From a checkpoint of a small image classifier.
Model: 5.69M parameters, 24-pixel images, arch vit, activation relu, moe top_k, num experts 16, patch size [2, 2], width 160.
Training: 13200 steps, batches of 256, held-out accuracy 100%.
Rows from block 3 of a small image classifier, named by matrix and row number. Rows with one number within an expert belong to one neuron, the router's apart. Each number is 128 + 32 x the weight over its row's rms, rounded and kept within 0 to 255. All counts start at 0.
Before each expert's rows are labels from the 100 images, of 14848, where the router gives the expert most weight on average: "strongest on" is what is common among them. Only what is clearly more common there than usual is listed. The data: pictures of board games with random positions, seen at a slant. In brackets: how many of the 100.
# router: router (model.blocks.3.mlp.router.weight, 16x160, trained with AdamW), inputs 80-159
# up: expert up (model.blocks.3.mlp.up, 16x160x160), inputs 80-159
# down: expert down (model.blocks.3.mlp.down, 16x160x160, transposed), outputs 80-159

# expert 6
strongest on: discs on a green board (100)
router.6 [ 55 133 107 100 124 115  99 156 108  67 197 151 163 130  81 145 104 160 152 136 115 101 131 155 115 190 102 104 161 159 115  90  87 154  89 127 203 112  90 122 135 153 184 136 114 174  91 147 174 134  84 149 147 131  92 143 113 150 142 144 127  95 164  96 124 111  87 157 143 167 115 159  90  93 138 104 115 128 154 136]
up.6 [212  85 126 165 146 163  78 122 157 160 122 153 117 138 107 125 102 151 174 106  94  86 177  80 129 107 125 106 175 133  82 139 123 133  66 148 152 162 119 137 126 158 151 107 149 148 128 123 119 103 102 137 141  55 150 132  97 132 134 110 138 125  84 129 183  75 164 120 127 146 123 166 148 233 109 143  37  85 137 137]
down.6 [200  84 113 111 132  98 122 134 171 118 178 133 132 115  93 119 141 106 109  88 124 169 149  84 143 135 126 185 162 138 141 138 138 143 153 156 158 107  82 164 160  91 148  46 135 112 102 161  70 119  99 161 152 136 201 133 166 145  96 132 107 156  94  91 135 104 138  82 129 151 108  95 147 174 124  85 135 108  99 128]
up.7 [ 95 145 120  83 101 130 133 145  98 103 141 120 157 115 167  88 129  73 158 110 152 175 168 226 102 196 131 145 115 171 167 135 181 113 106 136 160 150 146 176 153 104 103 182  97 176 160 127 142  62 144 169 159 174 155  98 192 124 106 180  87 135 161 159  77 149 144  95 142  90 112 121 155 102  80  91  90 149 142 111]
down.7 [118 122 100 105 160 150 172 160 146 104 142 132 137 158 128 134 118 106 113 149  79 130 114 126 125 106 163 101 171 113 126  82 115 106 109 123 130 131  94 119 168 134 137 128 165 152 150 155 124 140  65 141 134 143 134  95  91 180 119 134 109 115 121  75 140 120 109 122 129 134 163 166  90  73 161 123 143  97 102 105]
up.8 [108 172 125 130 165  92 155 100  76 147 146 103 170 146 114 143 102  81 196 135 174 138  51 102 167 107 176 178 139 107 145 176  88 109 148 107 145 127 144 104 141  80 159  82 140 122 134 197 142 148 164  72 128 169 111 108 137 114 121 107 160 167 190 101 147  91 113 129 126 117  92 170 145 119 129  86 175 148 143 141]
down.8 [125  71 110  97 116  85 143 128  95 190 167 116 196 106 138  88 154  86 178 167  75 145  97 126 163  89 179 143 156 150  73 115 134 116 143 162 134 122 122 181  88 122 101  86 110 112 170  88 125 140 127 141 152 130 120 107 164  88 152 123 160 157 165 182 133 114  80 151 166  90 163 175 141  77 190 106 121  79 151 150]
up.9 [156  83 147 172 139 146 207 102 167 110 110 115 121 131 158 129 130 144 198  83  81 131 176 105  91  98 106 127 185  92 151 146 132  80 130 133 172 148 150 135 182 182  73  79 146 116 143 131 109 115 141 198 139 141 129 108  91 156 119 204 129  82 165 133 117 140 112 115 111 120 141  97 105 167  77 113 104  72 122 164]
down.9 [167  47 182 140 179 124 111 142 160 135 117 131 132 128 192 129 123 134 148 127 126 147 181 102 145 121 170 112 125  93  99 138 103 161 143 118 164 132 116 118 111 125 121 133  73 105 126  35 112 109 150  88 131 145  97 108 165 127 152 118  54 108 164 117 159 125 122 161  91 162 158 127  72 146 105 153  88 133 147 146]

# expert 10
strongest on: digit grid (100)
router.10 [140  59  80  94 182 109 130 102 190 152 136 165 152 120 154 126  69 100 139 165  94  61 147  66 168 148 108 117 134 105  97 128  72 123 139 119 174 161  65  76 168 101  81 106 189 134 129 142 102 111 150 123  93 132 150 136 161 154 103  79  94 116 155 151 152 127 124 178 171 112  74 106 186 158 108 138 111 136 120 107]
up.4 [117  95 139  89 112 134 116 172  85 123  90 110 130 168 124  85 110 132 180 118 171 157 128 168 162 178 129  98 120 207 125  88 177 134 134 149 143  57 148 158 101  87 121 190  83 146 150  91 152 127 104 164  82 119 118 121 129  98 207 144 151 151 166 191 142 161 143 115  99 133 108 147 141 104 137 160  87 137 100 142]
down.4 [207 189 138 120 128 129 115 124 162 161  98 125  85 157 140 136 109 170  79 113 140 142 119 164  85 132 116 166  70 110 120  65  99 125 164 133 164 128 153 148  89 115 102 162 173 114  86 147 139 144 122 130 220 117 117 176  91 137 137 142 144 164 108  81  84 214 165 175 121 140  95  96  65 135 135 183 103 156 102  74]
up.5 [160 129 170 149 125 189  80 148  78 113 147 180 157  99  98 145 154 113 183  99 122  94  93 149 109 160 132 135 174 115 140 159 141 157 122 112 142 170 148 163 105 131 152 162 123 124 100 101 104 160  79  83 132  90 118 106 120 129  90 124  98 149 129  92 201  83 153 161 127 156 128 208  73 150 150  90 109 113 106 137]
down.5 [ 88  26 132 122 101 140 171 108 130 124  90 111 165 131 145 131 146  71 170 136  66  99  44 161 164 103  91 182 122 158 120 149  87 126 115 146 101 130 140  94 106 119  82 152 145 105  91  63 128 133 132 112 150 136 138  82 186 162  84 152 164 161  91 181 134 223 130  95 178 101 107 108 124 140 141  68 197 162 155 111]
up.6 [152 140 128  92 114 175 134 205 104  93 130 135 130  82 149 164 117 123 158 109 101 153  78  83 145 134 110  87 130 232 144  87 178 157  78 115 155 141 195 163 163  90 132 127 171 148  51 126 153 165  87 145 169 102 143 109 138 151 110 157 138 153 116 139 163 145  89 149 118 189 160 134  99 193 119 100 117 128 150  87]
down.6 [162  93 135 115  97 128  83 117 124 130 153 135 136 112 139 149 148  90 138 164  77 148 159 103 183 122 104 156 182  93 180  92 121  95 168 125 156 140 112 186 149 164 146 136 153  85  93 104  73 114  82 116 166 120 145 115 159 124 167 189 190 193 143 113 105 189 115 100 153  83 111  90 141  92 144 153 127 141 100 175]
up.7 [220 111 155 122 174 109  80 200 158 168 149 165  87 120 118 113 118 169 116  94 149  95 134 155 141 169 153 177   8 131  85 143  77 140  79 116 143 146 122  84 139 112 107 170 152 147 149 135 160 118 153 103  64 104 105 108 154  84 148 119 136 129  80 136 158 111 139 148 192 109 127 163 126 165 162 104 145 109 131  93]
down.7 [139 137  97 147  97  99 115 158 132  98 174 100  97 101 121 140 168 148 185 152 169 135 134 124 136  86 163  94 128 178 138 128 128 190 184 138  57 115 112  94 159 124 142 145  86 136 119 119 149  89 148  47 112 117  82 173 203 134 131 115 115 111 129 123 147 159 166 156 156 192  86  43 105 160  83 128 172 163 146 136]

# expert 9
strongest on: stones on a line grid (100)
router.9 [112 107 171 110 128 158 136 146 116  63 232  73 118 172  98 196 147  81 107  91 125 126 121 146 139  95 101  70 162 124 171 118  69  93 141  96 160 166 133 100 210 157 111 167  94 111  69 148  99 107 129 174 150 170 140  80 137 141 161 114 134  78 116 116  69 105 125 130 186  88 142 216 156 113 135 186 141 116 135 162]
up.0 [118 156 166 113 162 128  68 177 141 113 111  75  97  98 141  71 183 127 171 135 109 138 110 155 142 117 183 130 152 155 122  99 134 151  62 143 150 113 106 136 129 135 104  91 120 147  68 116 177 117 149 124  73 127 123 114 149  86  84 112 155 183 136 132 170 130 115 148 114  70 124 146 168 119  75 102 132  80  67 184]
down.0 [ 72  93 125 150 133  56 139 137 140 157  76 157 189 176 124  91 141 100 120 137  94 129 106 103 116 181 145 197 123 119 100 129 111 124 169  61 122 126 142 131  92  90 147 101 112 146 106  81 127  50 169  76 175 129 148  95 172 115 115 123 158 141  88 157  91 152 101  90 129 112 140  71 115 105 180  95 123 102 141 144]
up.1 [166 162 125 114 121 109 154  86 169 101 121  83 164 117 122 107  57  97 112 161 127  97 129 174 165 152  73 163 128  96 127 130 120 159 102 149 173 121 121 133 142 100 145 152 135 140 113 105 143 101 171  82 213 116 137 102 247 171 152  63 187 137 117 146 161 134 151  90 119  81 109 127  98 107 105 114 136  85 145 120]
down.1 [142 148 102 124 130 144 173 200 139 137 102 120 175 171 149 150 164 119 184  97  84 158  78 188 213 123 127 157  79 162 129  56 121  72 150 162 146 132 154 111 130  80 129 135 101 126  80 194 157 127 116 105 210 153 144 127 143 134 138 102 119 144 114 177 131 110 147 114 171 184  98  92 161  81 137 138 108 179 175 122]
up.2 [157 116 129 102  69 135  65 126 200 149 163 118 128 167 152 147 190 161  93 142 145 128  82 100 139 124 136 110 111  99 131 141 148 141 170 113  75 128 124 182 126 143  32  48 158 113 146 156  90  92 107 170 138 118  94  95 137 128 224 119 110 125  94 134 128 122 155 142  98  97 131 188 110 193 131 131  91 188 146 129]
down.2 [148 116 182 132 156 140 133  85 159 102 113 138 126 100 150 113 119 131 114 158  74 131 159 164 160 143 141  76 103 157 130 134 135 118 157 216 134 195 119 147 119 121 115 111 155  85 135 106 113 169 124 133 121  90 111  96  68 142 121 121 147 183 146  41  80 157 129 142  56 116 140 147 127  90 118 172 161  97 111 151]
up.3 [102  89  99 100 119 149 132 102 150 140 117 135 179 139  79 136  96 194  73 132 139 128 176 139 110 124 149 119 110 133 140 139 130 113 135  81 126  90 144 170  91 102 101 147 146 136  93 103 126 185 109 158 164 118 163  78 130 117 169 173 147 159 135 148 138 130 126  91 124 132 123 105  74 138 140 125 146 135  75  85]
down.3 [152 161  95 151  79 194 151 165  96 116 132 161 143 157 136 168 140  95 127 145 166 111 135 119 170 147  70  92 131  94  96 133 129 141 205 149 163  99 134 171 114 111 117  60 105 141 141 176 167 118 137 124 131 103  68 137 139 111 114 199 120 129 124 120 139 184 107 157 178 107 110 109 126 172 161 123  97 130 125  97]

# expert 12
strongest on: digit grid (100)
router.12 [150 135 144 131 173 171 145 142 175 162 146 124 191  95 127 104 116 140  81 165  63  86 131 117 121 102  92 117 150 151  94 101  98 144 136 139 131 139 105 103 172 136 114 146 112 206 142 143 124 124 219 122 113 134 168 131 158 161 109  81  68 155 126 147 165 118 155 120 142 117 118 140 186 110 129 113 138 120 126 150]
up.4 [170 138 150 137 161 136  98 120 140 156 146  67 131  93 142 116  93 176 135 121 154 119 104 102 112 161 200 111 114 142 131 100  89  92  81 115 125  87 121 133 139 148 171 153 103 118 131 163 140 161 132 101  82 163 107 160  24 159 149 125 112 101 140 113 147  51 124 129 151 211  74 160 158 141 123 123 122 153 110 123]
down.4 [152 106 111 104 135 146 163  42 112  97 122 107  93 161 132 141 146 145 120 100 168 124 124 140 119 157 106 108 126  93 140  59 155 108 121  91 156 155 134 141 139 101 121 145 149 105 142 147 192 148 111 172 149 169 111 119  95  70 185 215 233 141 115 143  84 124  85 142 102 148 156 110 138 112 123 174  97 106 133  97]
up.5 [157 150 136 179 140  77 182 150 126 126 171 193 129 120 121 148 132 158 112 122  86  99 175 126 132 152 102 124  91 110 132 125  75 126 100 146 104 139 102 188 124 113 131 117 163 108 125  55 103  91 175 129 153  94 163 118 146 141 108 116 142 134 110 108 138 134 104 154  98 165 116 111  50 161 117 108 111  93 107 103]
down.5 [116  78 148 171 163 111 121 107 130 102 155 124 158  98  88 152  95 117 231 116 139 147 118 161 126 137 137 142  99 139  68 176 173 126  80 128 138 121  84 110  88 132 105 124  84 164 152 168  98  75 158 152 166 113 130 124 169 158 192  82 142 104 133 145 132 108 155 153 186 147  97 146 179 164 104  82 175 134 121 120]
up.6 [ 78 185 139 134 124 145 163 111 143 151 143 107 124  92 136 119 152 124  50 132 163 145 149 122 117 145 100 106 128 149 100 165 131 152 180  99  59 121 103 109 108 115 171 124 198 116 158 138 166  89 105  76 155 156  98 134 199 104 138 161  64 155 134 130 195 144 130 126 127 115 157  60 123 119  90 206 130 191 110 129]
down.6 [176 108 133 169 114 150 173 162  99  90  81 112 115 126  88  98 142  85 152 121 100 131 135 172 126 150 112 159 129  70  92 171 145  70 129 128 120  85 129 149 102  96  61 140 116 128 178  75 144  87 131 127 108 125 145 176 190 120 103 172 123 137 175 116 119 115 162 103 112 106 127 115 109 129 115  96  91 112 191 133]
up.7 [186 168 147 110 112 110 175  35 153 160 127 113 121 178 148 143 103 129 162 133 135 106 174 169 109  85 140 101 148 153 118  79 114 102 128 135 148 132 113  84 176 112 184 143 123  84  88  99 139 159 178 120 141 124 119  80  45 113 121 143 162 112 100  98 125 162 124 130 111 117 192 128 145 146 158 188 117  99 135 150]
down.7 [194 107  77 116 169 130 151 101 142 141 142 114  99 194 173  83  97  83 123  83 162 133 119 135  49 108 132  73 148 165 114 138 158 122  97 134  39 125 111 127 148 103 149 103 146 153 177 187 114 166 115 123 155 130 106 121  47 146 154 136 168 193 162 188 111 163 148 151 135 133  96  82 163 139 108 117 147 136  81  87]

# expert 14
strongest on: noughts and crosses (79)
router.14 [123 134 132 102  81 181 105 124  79 116 156  89 105  86 147 170  79 184 102 155 105  84 149  84 194 133 111  75 167 174 124 138 109 125 181 118 130 116  94 113 123 108 154 118 145 192 118 167 123 150  35  79  65 126 106 167  99 133 163 135 132 126  43 116 120 141 142 147 174 144 130 111 138 149  93 101 129 103 116  96]
up.4 [138 196 167 128 139 158 107  85 100 129 156 113 175 149 125 172  71 127 188 100  50 161 111 131 116 191 109  93 149 149 121 101 144 147 146 158  78 120 175 143 128 113 182 136 127 124 133 182 117  92 101 128 141  91 117 137  97  55 141 139  96 126  91 157 134 146 109 125 143  87  60 149 132 108 110 123 147 126 142 114]
down.4 [134 157 153 128 123 144 106 104 134 114  76  99 206 128 145  94  99  99 111 100  92 149 130 175  76 118 131 140 162 149 117 159 162  49 132 128 148 134 127  83  86 141  57 151 143 119 149 203 144 113  88 137 153 125 175 178  41  98 141 103  62 105 143 155 168 187 156 130 166 111  94 137  97  86 159 116 125 117 136 155]
up.5 [108  97 162 109 128 168 190 113 122  99 122 153 157 124 148 170 149 121 148 118  93 134 118 111 113  71 139 147 135 143 118 138 109  73 148 187 135 107 161 142 159  92 148  94 134 100 119 145  97 166 147  38  86 167 112 121 135 133 114 134 145 115 146 100 101 147 102 119 127 139 158 104 101  98 157 167 101  92 190 107]
down.5 [111  30 151  99 102  74 119 126 119 110 142 147 118 152 122 139 113 156 140 156 144 138 194 138 146  97 127 112 165 122 124 129 129 108  56 120 138  95 150 112 113 169 160 156 177 150  92 101 175 110 105 142  72 143 139 173  85 135 161 164  87 126 189 102 138 145 105 104  93 104 114 146 140 121 118 167 155 152 156 137]
up.6 [102 126  80 100 165 169 116 138  96 146  81 121 128 134 109  62 181 120 127 155 146 159 124 164 128 126 105 169 159 126 123  94 126 145  93 155 144 139 111 127 150 132  61  90 199 146  81 102  83  66 146 132 169 100 157 132 133 150  84 130 132 132 194 107 222 164 164 110 103 139 141 141  96 113 151 106 111 208 132 159]
down.6 [100  78 138 156 160  81 117 108 179 126  90 175 103 115  69 147 157 157 110 140 129 144 108 139 185 167 151  79  78 197 117 109 173 143 114 106 114 140 190 125 113 124 132 176 137 127 101 143 121 196 181  97 186 140 111 101 144 108 145 124 145 119 137 117 130 135 134 137 155  90 126 133 161  86 117 107 102 133 160 100]
up.7 [145 128  98 152 131 149 122  55 118 110 135 122 147 153  92 160 193 112 174 124 155  92 139 111 148 148 133 138 148 103 156 128 170 102  96 109 195 104 127 111 134 113 180 135  78 132 107 168 133  88 174  97 104 109 173 165 193 104 126 131 169 148  96 123 114 119  82 116 156 144  78 107 191 146 157 154 114 120 109 160]
down.7 [171  60 127 193 187 177 142 127 113 118  78 161 110 157 186 123 120  88 130 111 110 114 115 100 111 153 137  63 112 127 127 134 152 207 144 126 133 156 124 152 136 119 101 159 107 104  83  49 129 112 137 145  88 149 150 129 102 165 118 100 117 129 178 167  96 132 120 149 145 165 135  49  93 149 118  97 137  97 139 136]

# expert 2
strongest on: discs in an upright rack (97)
router.2 [ 97 126  83 129  73 119 134 153 146 173 114 100 159 204 131 173 151 169 130 190  66  94 123  88 126 130 149 133 123 163 134  47 164  86 141 108  93  98 150 153  81 127  97 157 127 178 144 131 106 127 170  92 126 159 137 121 139 184 182 126  76 153 105 166  88  89  95 104 149 118  85 134 177 110  95  80 135 126 118 128]
up.4 [130 132 174 179 127  88 153 101 147 105  95 103 136 100 154 122 121 155  87 112  93 170 155 112 172 165  89  70 184 112  83 157 114 112  97 145 113 112 153 158 142 111 129 112 125  97 146  84 134 220  89 136  34  99 163 126 129 122  82 203  94 143 123 120 118 107 154 157 116 157 143 109  67 101 163  67 105  96 145 141]
down.4 [144 124 128 128 157  97 173 142 143 151 123 127 127 103 121  95  97 168 149  90  59 136 117 142 151 134 108 159 126 169 158 127  79 108 134  99 133 117 158  91 139 148 147 131 170 166 137  92  75 151 152 124 155 114 170 115 125 137 113 147 148 117  35  85 131 105 120 134 132  88 146 210  94 133 104 143 121 113 106 134]
up.5 [115  84 165 134 112  97 104 107  60 149 126 113 174  92 134 108  87 141  90 152 106 151 147  71 133 131  84 162  70 156 177 100 198 182 188 140  81 155 148  91 114  84 162 117 144  90 175 169 153 140 142  74 119 178 155 170 236 125  95 155 161 120 115 135  74 159 140 111  99 111 106 183 102 117 125 102 136 132 166 118]
down.5 [ 90  67 143 156  92 142 169 158  82 148 101 166 111 167  71  73 196 101 177 152  84 187 147 111 184 168 119 145 145 108 107 117 116 114  88 162 144 137 120 151 156 125 123 121 132 122 132  97 118  77 118 139 148 116 137  98 147 148 112 155 102 142 172  70 179 125 127 201 129 114 101 156  94 121 156 168  67 109 124 140]
up.6 [123 157 131  98 108 163  72 157 130 146 189  96 143 188 104 159 120 104 160 123 116  79 170 176  99 116 154  98 175 131 130 124 128 143 134 134 128 159 139 137  97 115 135 144  84 134 137 117 111 167 123 121 134 138  98 126 116  83 196  76 132 181 109  75 133 114 111 146 177  92 117 113 118 110 126  68 170 121 175  99]
down.6 [180  79  85 122 123  43 119  90 136 174 141 148 116 132 168 105  90 160 154  96 112 113 159 149 116 114 143 160 107 154  95 161 121 140 158 115 113  85  69 125 122 156  92 159 142 121 109 158 134 200 130  62 129 165 146 123 194 117 129 148 126 114  91 135 132 184 158 119 108 147 112  91 170 165 194 137 123 125  72 107]
up.7 [100  86 111 150 138 107 107 137  85  81 110 102 129 129  82 136 166 132 144 151 204 136 134 104 106 106  80 171 185 169 133 119 215 155 132 134 137 121 119 157 148  79  91 128 112 121 144 137  97 137 111 104 139 105 162 101 132 149 201 144 115 146 153 163 151 108 104 114 135 161 126 134 114 110 118 117 121 153 141 128]
down.7 [180 156 165  57 122  85 104 215 142 106 132 170 161 155  91 194 161 117 173 107 119 121 168  86 130 158  67 107 184 165 109 177 117 133 146  94 156 109 128 153 159 136 181 130  91 126 134  53 159  87 125 118 124 145  77 143 120  74 159 128 126 147 123 162 162 138 142 109 104 171 132 105  98 141 143  68 139 140 138 119]

# expert 3
strongest on: discs on a green board (100); nearly full (60)
router.3 [143 123 179  96 148  98  85  89 119 155 146 159 115 128 182 146 134 136 121 174  47 162 121  68 131 140 156  70 171 180 120  83  90 179 128 124  85  73 123 119 147 160 170 110  70 142 118 141 174 144 128 105  64 134 172 155 120  80  79 121  96 101 103 104 151 130 156  62  90 172 170 137 155  91 132 151  87 134 158 164]
up.0 [158 172 157 156  99 160 137 152 107 132 108 159 173 140 176 112 167 123 134 171 117 119 103 115 141 147 163 186 133 141 121  89 142 122 133 150 141 151 128  97 139 130 166 175 148  85 140  68 161 155  46  87 102  74 111 110  86 111  79 142 158 149 103 121 148 135 101 145 185 136 112 129  95 116 164 100 114 173 103 103]
down.0 [112 146  81 143 110  96 156 124 185 124 156 135 119 175 142 137 181 121  74 161 152 124 127  99 101 151 140  81 187 154 110 136 145  97 107 119 150 109  84 112 154  97 128  99 161 145 113 115 136  97 116 149  97 151 147 106 107  99 131 191 105 105 135 176 133 145  81 193 136 143 131 122 143 137 111 183 105 151 170  94]
up.1 [117 128 114  94 128 144 134 150 152  82  88 143 132 144 151 126 115 110 128 107 182 212 189 183 205 118 105 181 107  89 122 118 170 189 150 139 114 118 131  69 146 186  83 115 114  98 179 141 102  30 140 126 123 139 133 141 187 111 123 106  72 132 132 156  95 140  66 113 142 115 100  95 152 104 166 206 110 110 132 114]
down.1 [ 80 130 145  95 118 127  88 122 143 121 167  75  92  95  61  96 133 126 134  96 137 114 150 131  96 126 115 150 132 106 138 148 116 108 146 142 136 202 145 166 161 111 183  85 112 170 159  77 118 104  89 128 155 133 126 168 132 115 136 174  98 163 123 126 154  84 131  88  54 120 128 115 113 193 143 139  94 113 124 111]
up.2 [123 141  73  97  91  65 104 182 143  90  76 133 141 140 173 182 117 124 122 130 166 104 131 200 174 132 134 115 136 168 157  85 157 121 133 133 150 117 153 152 160  97 111 149  87 154 165 136  90 101 102 138 103 128 144 131 170 125 130 112 142 145 114 170 110 188 129 153 173  76  89 143 192  86 139 161 120 149  82 138]
down.2 [178 190 139 104 138 159 166 142 121 109 150 111 129 119 121 117 107 144 145 144 158 133 201 146 150 149 100 128 136 123 106  76 106 170 122 127 138 108  94 191 156 160  92 119 136 115 184 185 102 154 137 135 181 159 180 124  90  90 186 173 157 116  98 106 166 111 103 144 167 140 151 113 122 110 115 143  96 118 154 114]
up.3 [120  99 149  90 172 148 154 135  90 148 118  95 141 123 122  70 169 122  62 109 136  73 159 125  90 110 123 135 158  63 116 147 149 156 131 136 133 153  86 100 104  99  51 134 138 140 130 119 145 137 106 120 156 139  77 114 188 124 111 182 149 107 104 135 113 106 115 162 177  63 125 177 170 135  83 148 141 109 141 124]
down.3 [141 159 138 167 168  57 118 190 179 112 134 116  98 125 117 126 127 164 120 107 128 119  75 151 105 138 148 158 168 136  90 103  79 169 102 166  85  91 121 115 130 137 185 136 129 119  75 112 122 101 103 131 110  88 177 166  96 152 161  97 134 195  91  88 132  73 124  71 133 138 148  77 157 162 102 135 103 130 123 160]

# expert 4
strongest on: discs on a green board (100)
router.4 [148 109  98 115 113 119  64 202  86 134  80  93 149  80 217  72 163 148 144 191 160  77  91  99 162  98 133 125  61 149 149 144 116 207 101 124  90 168 123 122 121 114 123 138  93  82  74  98 159 100 143  94 163  92 137 130 133 149 112 102 177 103 130 113 104  87 162 119  96 118  95  61 111 120 114 100 135 127 114 172]
up.0 [176 163 126 115 140 151 184  87 126 142 124 183 123 115  78 115 136 169 211 122  70 124 110 109  74 107 173 159  99 106  88 154 101 117 107 172 189 110 135 184  95 143 172 130 126  81 125 177 154 139 116  90 123  97 192 120  97 108 104 196  75 134 119 125 128 126 139 132 129 143  88 115  92 188 131 137  95 133 137 107]
down.0 [ 96 155  70 105  91 156  99 164 168 149 168 122  84 123 190  93 134  87 173  96 155 154 117  78 118 113 133 162  90 130 130  95 151 105 160  97 120 127 115 162 159 148  86 134 132 167 147 122 175 141 143 142 124 103 140 162  82 111 142 113 128 114 110 118 118 197 115  89 176 109 150 133 108 133 124 160 134 112 113 158]
up.1 [158 126  77 120 150 153 124 107 166 127 172 190 165 109 134 146 105 165  56 120 141 111 189  91 154 167 187 151  84 125  91  61 120  97 172 105 105 156  81 142 119 124  80 130 151 102 166 113 144 133 170  94 130 143 155 131 138 140 145 115  72  81 112 150 133 167 161 107 133 129  63  92 134 171 157 185 151 152 149 119]
down.1 [113  98 139 143 149 130 146  91 131 134 131 164 118 146 118 163 188 140 171  82  79 149  93 149 110 117  93 145 175  97 147 114 117 129 113 165  97 151 128 133  74 106 114  83 133 131 106 137 130 102 122 100 170 139 191 127 135 135 121 110 110 116 135 171 148 157 194  87 140  81  93 134 188  90 139 117 188 123 103 135]
up.2 [111  92  96 116 187 138 177  83  67 185  94 112 159 120  94  78 125  98 148 137 158  67 149 177 134 115 110  75 103 111 117 173 131  77 103 131 157 117 168 154 139 107 155 144  81 134 100 124 140 181 110 137 169 118  89 154  65 151 163 105 164 112 172  93 155 109 137 124 144 135 114 101 122 120 149 138 182 163 120 147]
down.2 [189  96 102 103 129 161 148 145 181 134  70  76 124 114  91 116 142 125 172 140 169 125  76  89 192 129 121  78 153 149 136  70 163 139 123  85  85 114 138 110 111 127 146 160 135 121 104 128 167 119 109 116 148 176 133 154 143 122 144  83 138 114 148 155 133  59 160 114 174  79  72 117 121 147 159 116 101 143 173 121]
up.3 [132 119  93 128 131 114  99 101 108 113 203 157 112 124 106 170  97 171  63 127 131 133 140 101 112 159 121  55 161 123 143  95 103 108 225 145 115 134 100 138 130 193 138 159 198 134 166 109 139 143 185 128  87 179 124 116 119 182 115  98 119 147 114 168 131 119 125 143 135 184 130  56 104 130 139  50 159 100 110 130]
down.3 [124 138  71 125 103 101 113  98 105 167 176  95 100 126 130 163 127 112 115 111 143 107 128 172 148  68 103 128 123 176 163 140 116 171 174 126 188 132 100 164 134 117  96 168 131 118 114 119 112 193 153 151 104 101 113 183 138  97  88 122 101 144 130  41  92 101 148 106  90 184 101 183 113 153 111 115 152 171  97 109]